From a checkpoint of a small autoregressive pixel model: width 256.
Rows from block 3 of a small autoregressive pixel model, named by matrix and row number. Rows with one number belong to one neuron. Each number is 128 + 24 x the weight over its row's rms, rounded and kept within 0 to 255. All counts start at 0. After the name is the row's rms in percent of the matrix's.
After each neuron's rows are labels from the 100 images, of 14976, where the neuron reaches its highest value: "strongest on" is what is common among them. Only what is clearly more common there than usual is listed. The data: made-up ball-and-stick molecule models. In brackets: how many of the 100.
# fc1: MLP up (model.blocks.3.mlp.fc1.weight, 768x256), inputs 172-255
# fc2: MLP down (model.blocks.3.mlp.fc2.weight, 256x768, transposed), outputs 172-255

fc1.703 099 [107 139 143 120  87 136 113 132  79 118 110 123 146 111 102 105 134 132 134 124 160 109 184 164 160 109 144 126  90 141 161 144 109 173 130 167 132 113 139 119 147  93 130 148 105 141  96 117 128 185 102 125 103 110 125  88 108 142 140 155 160 139 110 128 115 183  84 125 147  93 110 162 109 141 135 146 144 155 118 146  92 137 137 146]
fc2.703 100 [ 97 116 143 110 119 114 123 122 149 128 136 132 193 138 138 105 121 138 143  93 106 103  75 151 105 165 111 157 173 137  63 149 170  75 125 124 127 143 138  91  70 126 107 127 115 143 183 122  76 157 136 144 150 137 122  79 129 127 136 198 102 136  93 140 177 161 127 107 114 116 130 138 139  95 129 130 159 142 103 162 164  70 131 105]
strongest on: balls: three (77)

fc1.191 098 [149 101 144 136 141 122 146  92 148 102 103 128 120 146 134 107 159  97  81 175 138 115 100 138 114 151  91 146  80 137 102 116  89 116  99 152 123  99 130  92 104 140 127 149  98 163 113 177 114 105 143 123  86 128 108 122 125 100  75 111 140 109 113 130 148  98 144 160 141 191 113 149 128 118 128  99 114 149 192 111 130 119 145  91]
fc2.191 102 [115 106 138 106  62 132 140 133  99 146 125 127 136 127 130 132  86 133 152 108 138  97 156  91 113 130 110 168 111 120 161  96 170 114 159 105 122 184 130 128 110 150 156 139  81  70 156 143 118 126 110 151  97 117 113 139 104 126 153 127 115 146 149  96 141 196  89 108 138 101 122 106 166 145 115 118 173 100 130 123 151 125 157 183]
strongest on: space-filling (85); balls: three (25)

fc1.756 098 [146  81 162 127 116 133 132 147 124 118 140 145  70 111 156 118 146 127 124 104 126 143 158 109  99  87 165 140 140  89 114 132 133 170 114 137 154 107 148  90 121 148  89  71 105  82 129 102 121 153 149 122 102 131 134 140  97  99 103 148 164 155 115 136  96 191 146  99 150  87 145 132  99 134 137 152  98 124 147 103 134 182 134 137]
fc2.756 093 [ 98 149 120 118  98 132 128 158 131 131 157 103  84 192 103 160 105 121 148 207  97 143 120 127 134 154  88  92 106 113 154 104 110 153 126 146 127 145 128 178 103 108 148 154 114 154 124 147 127 166  96 112 151 101 110 100 146 127 141  87 135 144 171 120 143 158 144 152 125 186 138 140 140  54 126 134 164 126 100 128 116 100 100 127]
strongest on: balls: three (39)

fc1.429 097 [117 156  95 101 126 141 113 135 114 129 112 113 153 119 144 107 119 134 122 107  92 138 126 129 131 187 130 152 139 108 128 112  63 146 129 146 107 116 181 179 177 105 150 110 118 149 146 152 135 151 116  81 110 107 133 128  84 157 111 124 121 105 105 175 140 170 128 143 105  84 161  99 139  85 125 115  61 140 110 123 114 112  89 166]
fc2.429 104 [ 88 135 106 131 115 122 109 145 150 120 116 144 120 108 111 143 116  97 145 139 139 142 141 165 133 192 135 116 117 107 111  83 117 146 131 144 107  89 129  89 104 141 157 127 129 197 143 146  88 103 159 170 101 145 106 100 173 136 130 112 146 140 143  85  80  96 141 155 128 145 170 102 133 142 126 127 127  59 140 132 130 126 123 108]
strongest on: balls and sticks (65); balls: three (55); balls: four (30)

fc1.342 101 [125 108 180 139 118 125 133 131 119 124 142 115 145 133 143 149 142  91 140 120 115 102 159 141 131 123 138 133 139 118 158 172 117 157 126 142 133 102 104 164 149  89 150 161 113 114 105 128 135 141 110 127 126 146 132 139 175 157 128 116 150 112  82 138 106 135 120  83 142 120 112 149 156 161 144 110  81  79 107 148 144 143 112 120]
fc2.342 102 [114 107 122 121 172 134 145 181 142 132 149 120 101 149 155 107 111 155 141 103 135 135 130 138 103 121 100 135 107 124 165 135 106 148 123 117  91 134 142 164 126 121 168  90 134 108 151 115 167 137 111 113 104 167 184 140  61 151 128 154 124 129 106 167 177 115 122 104 133  99 143 125 112  96 131 130 147 128 134 119 111 137 150 170]
strongest on: small balls on sticks (92); yellow ball (68); balls: twelve (29)

fc1.748 095 [ 87 127 172 135 153 124 128 143 144 160 127 106 154 150 132  98 141  98 115 159 170 122 129 111 127 188 158 188 164 138 136 127 116 177 128 164 157 127 130 114 143 115 107 133 164 116 124 133 104 135 154 162 117 143 135 113 130 145 120 132 126 133 148  93 147 136 122 170 134 136 160 129 110 127 159 119 147 122 121 134 128 102 169 124]
fc2.748 097 [108 158 113 167 144 142 131 156 164 151 121 125 122 115  99 135 116 112 131 136 138 130 163 109 128 115 162  96  72 100 132 132  82 155 140 123 124 125 129 123 116 122 159 173 158 111  96  99 137 107 154  98 141  97 133 106 145 150 124  65 153 117 136 109  94 106 115 120 115 141 134 104 124 174 118 154 102 125 112  85 125 121 153 136]
strongest on: small balls on sticks (61); balls: three (28)

fc1.728 107 [101 108 111  72 137 125 105 123 125 232 135 124 139 122  98  97 151 119 132  94  98 140  98 189 122 127 208 141 140 127 146 111 123  78 158 123 119 129 130 140 105  94 170  99 122  91 156  78 160 103 142 170 126  89 106  80 101 135 123 131 173 140 127 134 125 161  87 129 161 128 122 153 148 130 132 105 145 118 117 128 129 114 139 162]
fc2.728 103 [100 115 122 137 152 138 120 116 128 176 152 143 100  97 124 169 120 123  96 158 120 110 125  84 121 129 140 113 141 121 118 117  76 128 121 141 101 114 129 145 112 146 168 152 159 132  96 121 151 140 131 125 128 121 110 154 112 149 134 135 164 159 115 121 101 104 111  68 134 103 121 116 124 150 102 202 111 100 162 124 122  96 105 150]
strongest on: balls: twelve (32)

fc1.114 110 [ 75 127  87 102 129  98 136 143 145 136 144  68 128 105 148 106 122 105 142 164  95 154 146 123  99 171 140 155 174 135 140 122 150 155  77 122 129 130 121 127 139 151 154 106 150 145 115 114  79 154 136 107 143 152  84 112 116 130 136 160 101 170 107 161 137 140 133 134 122  86 201 138 131 125 142 194 140 122 115 143 123 118 116 136]
fc2.114 108 [185 173 127 160 105 141 126 100 110 111 144  91 189 148 123 152 159 132 106 115 100  90 116  91 107  94 107 151 148 110 147 128 146 128 122 101 152 147 127 120 115 113  98 131 143  79 132 101  93 185 100 105 142 134 128 113 113 127 120 159 105 144 134 160 149 133 155 140 142  67 113 151 153 134 107 116 163 114 125 118  94 145 149 107]
strongest on: balls: five (28); balls: four (27)

fc1.710 106 [149 148 124 127 135 120 175 163 120 118 146 118 143 123 125  93 211 119 119 149  73 101 106 177  97 125 121 182 109  70 129  89 148 107  82 143 142 111 140 121 116 133 107  56 130 126 161 103 140 128 105 133 154 124 119 143 113 149  87 125 114 152 134 109 111 144 103 120 127  99 160 142 105 120 130 143 143 140 127 132 118 165 108 103]
fc2.710 109 [115 115  93 108 141 133 115 178 132 162 144 115 101 148 118 125  80 145 147 118 111 166 114 114 161  92 145 134 123 102 120 134  98 114 116 102  98 120 147 169 132 137 113 145 147 132 102 112 167 110 120 135 141 166 153 105 113 142 155 158 141 124 143 145 152 160  79 124 118 148 151 128 203 162 134 152 121 129 110 155 160 165 146 163]
strongest on: balls: twelve (37); balls: eleven (26)

fc1.305 098 [111 129 139 129 106 142 129 142 104 127 129 108 125 147 111 111 108 116 149 155 119 116 134 132 112 134  98 151 119 109 133 167 121 143 128 167 163 110 136  96 115 125 130 117 172 110 107 127 137 132 102 141  77 137 150 127 150 144 123 118 156 147 125 132 152 150 149 160 143 127 138 116 169 108 146 132 132 112  79 127 153 140 133  98]
fc2.305 103 [126 129 150 136 119 113 132 140 178 106 139 182  77 103 138 139 137 117  88 183 127 173 127 132 120 140 173 155 125  85 125 101 119 153  89 130 129 108 142 141 135 148 135 127 130 164 137 132 114 119 113  85 156  56 100 100 124 148 123 118 124 106 136 125 129  83 113 114 130 109 145 134 109 142 158 134 131 141  78 147 127 102 127 104]
strongest on: balls: four (34)

fc1.12 099 [110 131 114 111 169 132 152 152 148 160 130  89 116 124  97 106 165 115 120 113  84 115 101 130 154 115 140 128  75  84 165 128 132 151 134 131 140  91 110 169 114 185 134  97 162 109  79 127 145 115  94 131 151 138 150 133 123 123 139 162 108 131 133 132  69 160 142  81 131 119 186 113 159 137 152 118 134  81 139 174 134  92 142 139]
fc2.12 086 [125 117 101 105 123 123 159 181  66 108 128 152 130 123 162  85 124 136 108 108 139 164  83 120 127 107 129 119 105 137 156 105 169 132 110 111 121 114 120 168 161  92 165 119 108 145 169 128 139 104 142 130 108 133 124 150 176 140 115 156 114 142 146 147 135 161  87 145 123 137 126 139 105  95 123  70 158 107  99 149 104 106 130 131]
strongest on: balls: twelve (28); balls: ten (25)

fc1.397 100 [129 152 139 121 180 123 113 137 116 110 133 162 110 119 153 106 126  99 125 121 166 110 108 107 155 139 174 136 120 154 133 174  80 130  89 109 112 130 125 159 150  96 141 131 115 131  70 118 137 112 157 148 160 156 125 122 117  96  95  93 181 132 109 162 145 109 133 130 126 120 147 132 176 120 106 144 159 137 130 160 127 168 113 126]
fc2.397 094 [137 111 125 139 115 116 106  85 100 151 153 141 128  60 163 121 105 169 104 117 129 123 106 109 106 128  92 127  68 134 102 129 118  94 149 116 156 150 149  88 123 105 102 126 104 137 120 105 134 143 106 147 113 164 108 152 127 131 111 126  95 109  98 184  95 107 117 129 135  80  78 122 144 128 147 122 153 155 164 118 153 122 155 167]
strongest on: small balls on sticks (83)

fc1.586 103 [135 103 143 103 105 124 129 134 113 140 141 141 119 110 148 138 155 114 127 105 181 148 119 146 164 130  83 121 124 135 151  94 108 173 158 134 129 131 140  99 123 144 170  88 127 106 108 167 152 153  94 123 119 154 133 135  92 129 135 171 163 127 135 171 177 127 114 135 152  98 115 112 155 152 134 178 144  93 133 122 152 108  81 158]
fc2.586 093 [152 181 125 116 117 137 107 113 148 141 130 149 122 120 132  81 164 150  94  83 111 134  91 120 142 131 128 127 138  97 103 114  95 139 107 119 120 104 147 108 115 156 102 116 119  90 115 141 124 149  98 163 147 137 147 118 131 145 160 130 139 112 105 132 152 136 146 142 140 167 120 116  89 110 128 105 166 124 167 111 184  97 113 169]
strongest on: balls: three (27)

fc1.414 091 [152 147 136 128 103 102  87 135 122 123 138 143  91  97  91  52 169 129 125 123 145 141 123 129 160 126 116 106 155 126 126 176 145 144 134 130 163 101 118  98 134 136 161 113 160 132 107 105 142 103 158 115  99 140 130 142 162 137 103 157  88 147  96 157 106  82 108 110 130 115 133  94 133 173 148 103 110 128 167 104 109 146 151 140]
fc2.414 089 [114 122 175 129 150 150 150 155 126 143 148 154  59 110 124 138 126 150 134  98 127 132 120 154 127 159 168 116  73 106 141 133  89 172  68 148 162 124 151 128 121 146 153 126 122 124 167 110 104 148 131 123 137 177 122 142 123 129 180  95 122 132 136 163 168 146 140 127 132 126 138 145 104  95 119 147  91 181 106 124 169 113 147 109]
strongest on: balls: three (27)

fc1.174 097 [108  59 144 137 181 123 138 122 146 128 131 134 111 148 113  98 141 123 141  92 131 126 110 151 119 139 166 121 120 103 147 181 153 172 101 127  92 115 127  87 134 133 160 133 165 132  63 110 173 136 115 149 101 173 159 109 124 127 125 177 135 129 116 128 122 137 139 138 132 129 109 114 139 134 140 122 154 100 132 110 138 134 148  96]
fc2.174 093 [139 182 151 120  70 120  96  81  70 150 142 128 125 193 128  90 145  97 134 143 157 132 139 155 130 115 132 128  82 140 151 137 136 111 109 170 150 105 116 141 155 154 128 138 104  92 132 122 115 114 127 114 128 132 116 139 156 121 124 110  85 154 128 129  98 159 134 147 145 128 138 151 183 144  96 121  86 106 107 118 160 163 139 124]
strongest on: dark backdrop (92)

fc1.192 079 [125 111 133 122 184 140  83 161 131 148 124 118 122 171 148 107 104 107 132  97 144 140  93 128 163 113 136 107  96 164 117 156  79 128 148 134 133  68 177 156 126 131 142 143 166 151 168 126 149  95 146 151 108 187 103 165 145 140 133 113 138 151 146 115 109 154 103 135  96 121 146 145 105 122  88 110 137 102 141 145 123 108  84 123]
fc2.192 074 [186 175  91 129 120 137 141 126 133 151  88 136 165 120  90 114 129 188 111 152 114 107 169 123 107 102  91 106 127 102 137 100 138 137 120  82 175 104 164 114 178 138  99 130 121 117 120 139 135 161 115  85 152  96 142  81 136 109 119 119  95 111 133 160 123  93 143 129  95 116  85 118 133 111 191 126 147 115 155 113 118 131 150 118]
strongest on: balls and sticks (80)

fc1.556 096 [140  99  65  98 121 138 136 173 137 128 146 112 167 125 133 150 125 127 143  95 136 110 101 101 135 144 131 128 152 116 110 108 141 127 131  81 132 163 139 121  84 107 145 105 152 143 158 149 120 126  76 129 141 133  97 121 145 141 141 164 114 139  93 170 113 154 144 121 125  87 158 132 167 126 145 146 142  98 127 145 158 122 143 124]
fc2.556 086 [122  91 144 127 113 104 156 147 118 125 149  92 128 106 132  98  94 132 133 146 114 120 113 133 159 145 127 138 100 133 122 123 115 157 135 146 141 134 129  98  88 154 116 163 104 152 134 113 158 168 152 103 117 141 178 131 108  93 127  95 122 138 132 107 142  89 117 132 130 134  99 150 146 123 119 128 116  85 164 127 176 100 134  73]
strongest on: balls: four (30); balls: three (26)

fc1.459 102 [111 131 115 129 171 123 167 105 161 159 150 112  85 159 125 153 107 124 115  99 128 134 115 143 117 142 143 130 137  98 138 159 165 161 143  94 125 134 140 141 126 144 121  96 146 117 125 149 154 122  84 155 112 133 127 120 113 135 122 132 106  94 149 131 139 129 101 104 144 135 130 130 130 166 118  92 128  96 178 112 122 118 140 123]
fc2.459 096 [140 182 177 143 119 125 155 124 144  89 127 136 135 161 141 103 138 129 117 139 136 125 137 123 147 146 141 138 143 126 159 117 132 123 134 129 138  91 141 139 172 121 147  99 141 159 113  99  95 117 132  66 114 155 139 152 151 108 113 137  96 128  87 104  55 155 132 139 127 157 168 125 117  83 130 137 110 166 138  91 138 140 120 107]
strongest on: balls: twelve (46)

fc1.238 094 [130  99 177 120 179 127 115 165 129 103 129  79 148 151 138 121 136 112 164 121 133 108 113 136 109 142  82 141 128 143 122 118 183  88 101 153  98 150 132 146  90 163 119  97  94 126 135 122 170  95 148 110 107 150 150 142 124 138 131 151 138 100 113 187 144  97 149 137 133 129 108 104 142 146 113 115 119  75 169 136 148  68 114  97]
fc2.238 098 [141 156 111 122 147  91 116 128 146 136 150 144 128  96 118 113 155 149 128 119 100 122 143 165 125 109 136 140 128 111  92 105 146 130 140 133 104 122 133 104 165  95 118 141 136 141 121 117 110 168 111 147 149 121 132 108 128 159 133 122 108 126  78  99 117 139 107 148 115  82 150 119 103 129 153 131 121 152  90 135 123 147  80 136]
strongest on: balls: three (29)

fc1.278 109 [ 77 104 149 147 154 126 134 126 142  90 105 120  91 118 109 129 113 138 100  82  99 139 121 127 128 132 113 133 150 130 152 156 117 127 110 139 158 151 147 113 134 123 141 128 134 136 116 147 171 154  97 114  85 138 158 137 102 132 120 120 140 117 125 167 157 104 130 145 123 123 139 113 133 130 162  88 152 103 106  84 148 155 139 131]
fc2.278 106 [130 139  94 118 135 131 122 147 153 114 136 177 167 110 154 139 115 136 132 106 128 124 167  95 133 102 127 133 115 147 184 113 103 160 147 103 122 121 137 142 142 131 136 131 139 126 112 110 133 148 130 138  90  72 136 130 124 131 124 137  91 155 114 195 112  90 132 104 112 158 118 153 112 153 129 131 111 150 115 168 124 150 172 135]
strongest on: dark backdrop (99); branched (93); small balls on sticks (74); balls: twelve (30)

fc1.365 096 [139 102 157 139 143 145 130 144 123 164 106  87  71 100 151 128 189 137 113 135 143  74 116 118 158 119  82 149 127 108 100 107  99 120  96  80  90 169 141 139 102 142 162 102 114 116 173 155 161  99 141  95 157 119 158 156 125 161  93 175 139 110 110 180 132 133 104  97 103 139 100 137  93 151 157 129 155 143 182 130 121 124 127 135]
fc2.365 095 [144  72  86 169 118 124 147 180 116 129  92 156 143 151 107 131 135 147 135 123 160 142 110 106 146 115 107 145 117 126  99 114  80 161 145 110 136  91 138 137 140 113 111 164 121 151 116 134  91 114 146 172 116  94 125 107 127 120 107  80 160 115  79 113 128  84 120 126 114 146  93 138 138 134 168  97 145 145 106 187 127 157 125 140]
strongest on: dark backdrop (100); small balls on sticks (96)

fc1.508 105 [122 123  90  98 124 140 138 117 149 114 128 127 140 128 141 120  94 121 119  81 105  95 120 176 116 149 151 143 144  88 125 133 138 134 145 110 114 111 162 176 106 124 133  97 137 110 129  97 145 137 157 163 138  99 136 142 124 120  91 152 129 144 141  97 131 141  90 113  96 118 120  77 107 135 155  95 119  94 165 133 119 130 101 119]
fc2.508 099 [110 187 109  91 166 116  99 167 164 115  87 147 127 110 110  84 167 129 142 192 121  84 163 152 157 131 181 154 166  99 129 113 151 115 148 122 150 105 130 132 123 161 130 126 137 180 148 133 100 105 110 163 114  88 127  97 102 127 132 133  69 128 159 155 145 151 122 108 116 153 167 114 111  69 135 100 135 176 114 137 119 144 138 143]
strongest on: balls: twelve (32); balls: eleven (28)

fc1.200 103 [124 155 162 150 114 154 101 108 187 125 156 162 102 108 148 100 182  93 109 137 130 185 152 119 133 114 190 147 139 126 158 166 158 149  77 104 163 119 126 117 162 160 109 103 125 149 120 110 129 124 114 132 130 129 141 156 149 162  71 140 135 116 141 178 120 112  97  81 125 113 131 133 115  99 144 100  55 144 169 142 153 139 110  77]
fc2.200 097 [100 136 117  62  61 133 157 161  89 126 131 142 147 122 152 136  93  88 151 100 149 115 133 166 156 133 107  88 154 105 117 146 113 133 162 160 123 113 103 140  91 147 165 133 100 161 142 161 122  99 102 119 100 139 109 134 175 131 158 109 146 152 122  94 109 137 119 168 168 132 137 125 132 152 103 125 151  93  95 112 151 133 132 123]
strongest on: balls: three (58)

fc1.644 101 [101  89 140 167 137 139 208 176 126 109 124 100 141 118 127 130 126 123  98 132 135 124 147 111 103 127 150 143  78 125 147 120 104 104  80 127 139 158 173 148 125 131 189 119 137 129 147 124 141 127  86 117 154 128 115 128 117 137 130 122 169 125 115 115 130 169 112 156 128 172 114 103 132 141 101 107  99  86 109 106 112 173 110 135]
fc2.644 091 [111 106 193 122 116 151 165 144 159 118 126 129 116 104  98 139 139 146 147  89 146 103 151 113 112 111 135 131 147 143 166  96 126 102 135  98  99 117 144 128 167 129 155 145 142 155 106 131 138 141 135 135 110 159 160 125 119 105 144 125  94 118  82 159 101 153  97 121 142 110 147 121 139 124 126 126  74 194 152 107 147 131 121 122]
strongest on: small balls on sticks (100)

fc1.519 105 [141 122 111 113 129  92 130 109 145 142 146 129 139 153 133 124 171 112 131 149 108 131 157 123  61 135 115 113 141 150 139 115 144  94 115 120 133 150 125 130 158 119 122  53 124  79  92 110 175 127 106 111 132 148 155 101 132 141 135 163 123 115 106 171 144 147 155 145 122 103 107 110 174 125 113 127 137 124 158 139 106 109 142 122]
fc2.519 109 [122 124 144 118 121 141 147 172 157 107 120 128 117 110 117 119 122 120 105 113 147 152 179  97  91 131 146 157 156 114 119 146 145 128 151  97 122 130 138 114 152 142 121 182 153 170 110 115 138 126 167 128 139 166 124 125 159 110 141 144 117 126 144  97 121 142 147  77 106 161 113 151 206  92 117  98 121 146 107 117 130 122 121 129]
strongest on: balls: twelve (31)

fc1.301 092 [102 119 149 129 131 129 141 118 158 108  97 142 152  65 114 101  81 117 134 153 143 136 174 129 113 123 134 116 102  97 129 124  83 150 120 158  93  41 151  90 143 181 137 126 127 137 114 123 104 132 138 100  79 144 125 107 116 148 121 130 133 174 153 118  98 123 103 112 129 152 167 127  98 140 129 114  97 142 166 135 131 131  93  82]
fc2.301 101 [162 122 136 155  83 132 142 127 121 155 146 101 117 145 146 157 142 134 122  61 100 142 125 158 109 104 113 164 146 115 137 105 151 114 146 128 124 165 127 144 137 114 112 138 117  74 141 110 141 161 100 109 126 104 109 163 105 103 145 158 143 122 170 132 175 147 130 131 119 161 109 151 157 130 130 195 125 109 134 142 144 156 118 158]
strongest on: balls: four (27)

fc1.715 094 [107 118 133 118 135 134  86  99 135 105 141 126 143 167 155 134 139 112 119 118 146 134 140 143 130 107 177 121 131 171 135 174 165 137 136  99 121 107 107 108 146  76 109 148 159 132 125 122 147 120  90 143 153 171  80 132 137 122  87 112 139 124  73 173 115 177  90  99 107 104 119 122 141 145 129 134 131 178 120 157 106 129 127 135]
fc2.715 094 [122 138 154 105 151 133 137 140 133 102 106 121 101 138 138  93 114 130 111 111 162 110 108 139 107 105  51 106 122 154 162 129 153  71 140 144 121 145 115 124 134 135 160 141 129 168 150 150 149 115 141 162  37 129 155 157 103 140 129 129 125 117 176 126  99 153 108 134 134 144 107 106 106 157 125 127 146 131 123 133 151 118 121 119]
strongest on: space-filling (99); balls: twelve (28)

fc1.568 109 [ 73 103 136 126 138  74  87 157  96 116 126 114 150 124 100 129 128  97 138 132 166  89 118 157 180 128 159 129 122 142 131 116 134 167 109 146 100 128 128 148 105 116 185 110 110 127  94 139 169 115  99 103  70 151 148 114 119 202 109 115 111 120 138 104 132 144 129 146 149 132 162 101 141 146 165 145 139  91  96 136  76 130  85 123]
fc2.568 104 [119 103  89 122 153 111 100 110 120 104 140 127 137 100 151  99  49 141  81 132 134 169 110 110 123 112 124 145  93 142 156 172 141  39 112 108 135 121 124 147 168 130 147 129 115  99 106 110 143 127 143 105 119 165 157 174 113 118 109 150 139 127 137 122 182 135 122 128 129 136 160  99 121 111 138 128 116 134 121  96 132 106 106 190]
strongest on: balls: four (31)

fc1.474 127 [121 139 107 151 116 130  79 142 122 125 116 123 138 115 153 157 142 132 131 152 125  86 150 117  66 138 153 147 171 132  89 152  89  91 145 147 105  95 136 107  90 165 170 147 141 100 101 153 135 113 124 112 109 172 128 126 125 150  98 129 158 149  91 122 151 125  82 110 142 119 137 112 125 133 102 150  93 116 156 155 126 120  82 132]
fc2.474 139 [144 131 154 119 150 132 142 130 136 132 119 151 123 142 109  94 177 112 130  90 133 159  69 200 133 156 152 150 104 128 131  87 147 172 120 157 115 137 124 120 139  88  66 128 168 105 136 110 125 125 136 125 114 117 134 124 125 130 152 113  92 109 112 173 127 135 150 178 145 113 118 139 103 127 115  80 144 147 117 126 119 144 120 106]
strongest on: space-filling (91)

fc1.320 103 [152 146 169 154 178 122 136 128 128 159 135 106  92 115 140 119 129 120 101 186 128 110 139 104 159  90 132 110 115 148 163 115 130 154 123 153 146 145 148 169 126  97 149 148 137 121 121 104 181 119 151 137 148 100 153 106  99 172 109 150 138 133 103 187 142 117  72 122 108 128  79 126 138 143 125 146 185  99 123 124 123 152 107 112]
fc2.320 102 [118 109 118 145  98 132 145 137 130 165 159 140 131 113 112 140  86 139 141 124 170 174 142 140 132 119 125 138 121 132 158 104  84 161 139  98 146 127 110 135 154 109 130 140 133 126 125 157 107 191 139 167 144 149 151 166  98 145 124 120 134 123 104 162 139  87  78 139 136 128 116 145 138 120 151 116 106 153 101 147 111 117 131 155]
strongest on: small balls on sticks (98); dark backdrop (89)

fc1.283 095 [112  91  93  73 184 126 144 132 127 119 166 108 149 141 163 138 160  88 121  94 130 100 108 161 154 142 136 152 146 149 115 153  93 100 135 150 108 168 141 164 110 134 147  72 116 156 122 158 167 109  88  79 137 144 126 161  80 148 112 104  99 137 128  81 144 177 132 125 141 119 184 134 115 152  86 141 118 128 124 104 145  71  86  89]
fc2.283 101 [120 163 126 148 132 143  82 138 138 157 107 136 148 145 113 123 127 138 124 128 119 114 143 112 130  99 126 134 106 131 117 109  90 128 132 137  99  78 138  98 124 108  90 142 129 136 151 140 116 152 119 140 139  65 113 132 157 130 135 126 148 109 104 174 103 147 124 152 124 165 115 142 127 134 153 130 101 106 149  64 145 156 128 118]
strongest on: small balls on sticks (90)

fc1.561 109 [131 150 111 139 171 114 154 102 145 150 138 136 100 134  96 110 153 112 148 149 146 133 125 106 116 178 166 165 136 147 176 146 147 107  62 131 160 119 120 135 151  88 145  64 126  92 119 104 127 138 160 138 142 155 126 103 132 151  96 135 165 123 139 105 133 117 118 155 149 134 116 145 111 121 164 106 100 125 143 101  67 107  91 125]
fc2.561 107 [124 148 121  96 139 151 105 127 128 116 100 109 132 161 132 109 128 150 158 132 127 145  98 115  79 140 130 132 153 128 114  97  73 117 192 115 102 148 146 125 112  83 134 137 150 154 138 132 163 128 123 149 125 164 158 107 132 107 136 166 128  93 172 122 160 139 149  71 112 146  85 172 183 123 126 113 117 125 124 118 140 133 111 190]
strongest on: balls: three (26)

fc1.441 117 [ 45 145  94 119 152 138 111 109 141 131 141 122 124  76 136 110 107 116 121 171 130 163 124  92 121 185 138 131 150 136  97 122  95 156 126 127 137  84 167 126 139 125 152 123 110 140 169 102 100 137 150 140 144 167 170 131 146 124  99 118 102 139 142 165 145  86 147 153 109 173 169  82 116 122 157 136  76  81 109 144 116 109 130  98]
fc2.441 123 [158 103 112 159 135 139 131  93 104 143 146  87 157 129 142 132 135 136 116 158 104  89  89 132 138 114  90 128 116  92 109 158 136 112 151 123 160 140 144 119 112 101 139 136 116  91 143 118 125 157 100 141 171  98  88 128  89 138  97 182 108 134 122 124 124 172 136 153 118  97 111  91 132 140 146 130 188 115 127  98 121 163 129 149]
strongest on: balls and sticks (100); dark backdrop (88); balls: three (29)

fc1.193 102 [120 156 135 123 105  97  80 146 145 127 174 135 123 115 113 137 142 118  80 162 128  87 106 127 131 156 114 136 136 134 142 153 144 109 104 137 129 135 118 143 129 145 120 154 123 116 145  91 153 158 127  87 123 125  99 156  77 167 114 164 141 117 149 114 149 160 109  61 119 158 178 142 145 137 152 116 158 129 153 133 112  94 103 155]
fc2.193 108 [157 125 131 110 100 143 148 119  95 106  99  95 162 112 146 129 152 115 130 139 160 126 118 147  99  64 147 148 108 115 130 151 123 168 146 155 101 116 132 113 116 100 120  92 127  89 138 135 123 112 121 151 110 172 139 127 201  91 129 121 117 126  75 160 138 132 170 137 137 112 113 156 116 139 108  78 149 133 137 144 140 162 118 122]
strongest on: dark backdrop (78); space-filling (77); balls: three (27)

fc1.358 095 [119 137 108  96 173 117 105 100 131 159 153 140 128 113 121 114  90 142  80 104 111 127 171 159 162 118 154 159 141  96 126 120 122 121 146 143 168 129 101 102 115 120 129 118 136 116 128 160 128 155 141  92 157 110 124 150 112 150 105 116  98 112 177 141 113 119  68 116 156 121 163 106 149 112 159 131 128 175 107 125 134 111 139 125]
fc2.358 102 [112  92 110 108 178 126 119 152 158 148 137 125 122 106 162 152 101 121 157  99 115  92 110 120 139 105 112 154  99 144 108 135  37 106 118 110 114 124 113 142 112 143 150  95 110 157 131 130 157 123 101 115 127 131 143 150  72 133 162 142 140 140 131 144 148 145 140  86 133 108  97  84 144 102 144 125 151 116 121 102 147 108 131 111]
strongest on: balls and sticks (76)

fc1.347 089 [153 133 119  99 114  82  92 176 153 108 154 149 110 138 118 121 112 116 102  95 124 144 118 141 141 155 128 147 159 126 162 142 109 127  98 110 152 113 122  87 116 133 109 127 167 121 135 173 125 191 119 116 128  93 113 122 115 133 115 150 109 104 116 122 145 137 100 150 135 113 121 141 158 130 136 135 156 120 125  99 142 123 126 170]
fc2.347 088 [ 79 108 141 136 111 134 137 109 108 125 158 106  73 110 148 111 139 130 138 121 102 148 107 173 124 108 134 146 157 148 110 117 138 103 141 147 103  84 129 156 106 101 106  96 114  68 125 127 105 159 108 156 148 147 142 130  98  93 111 154 103 133 112 164 119 160 154 123 121 112 126 133 135 135  74  91 127 107 124  92 110 138 114 121]
strongest on: balls: five (27)

fc1.334 101 [117 135 107 167 181 147 103 151 160 150 105 157 143 133  96 116 137 132 112 143 145 160  86 150 155 138 102 123 127 105 138 168  77  75  95 128 121 103 134 124  99  56 161 144 127 144 147 121 142 174 137 122 149 166 127 170  97 123 108 167 135 115  99 175 147 112 159 171 140 141 153 151 129  98 118  98 143 148  98 119 134 135 114 141]
fc2.334 090 [164 141 142 147 107 120 132  86  97 135 130 109 121  92 141 135 134 151 142 135  85 119 138 145 146 134 122 153 125  99 118  85 155 154 164 129 159 148 142 123 117 158 116 130  99 123 146 126 102 134  76 155  82 106 151 128 132 139 169 129 100 123 150 190 119 118 119 155 132 145 133 137 154 118 116 147 117  94 123 156 180 166 160 160]
strongest on: balls: four (29)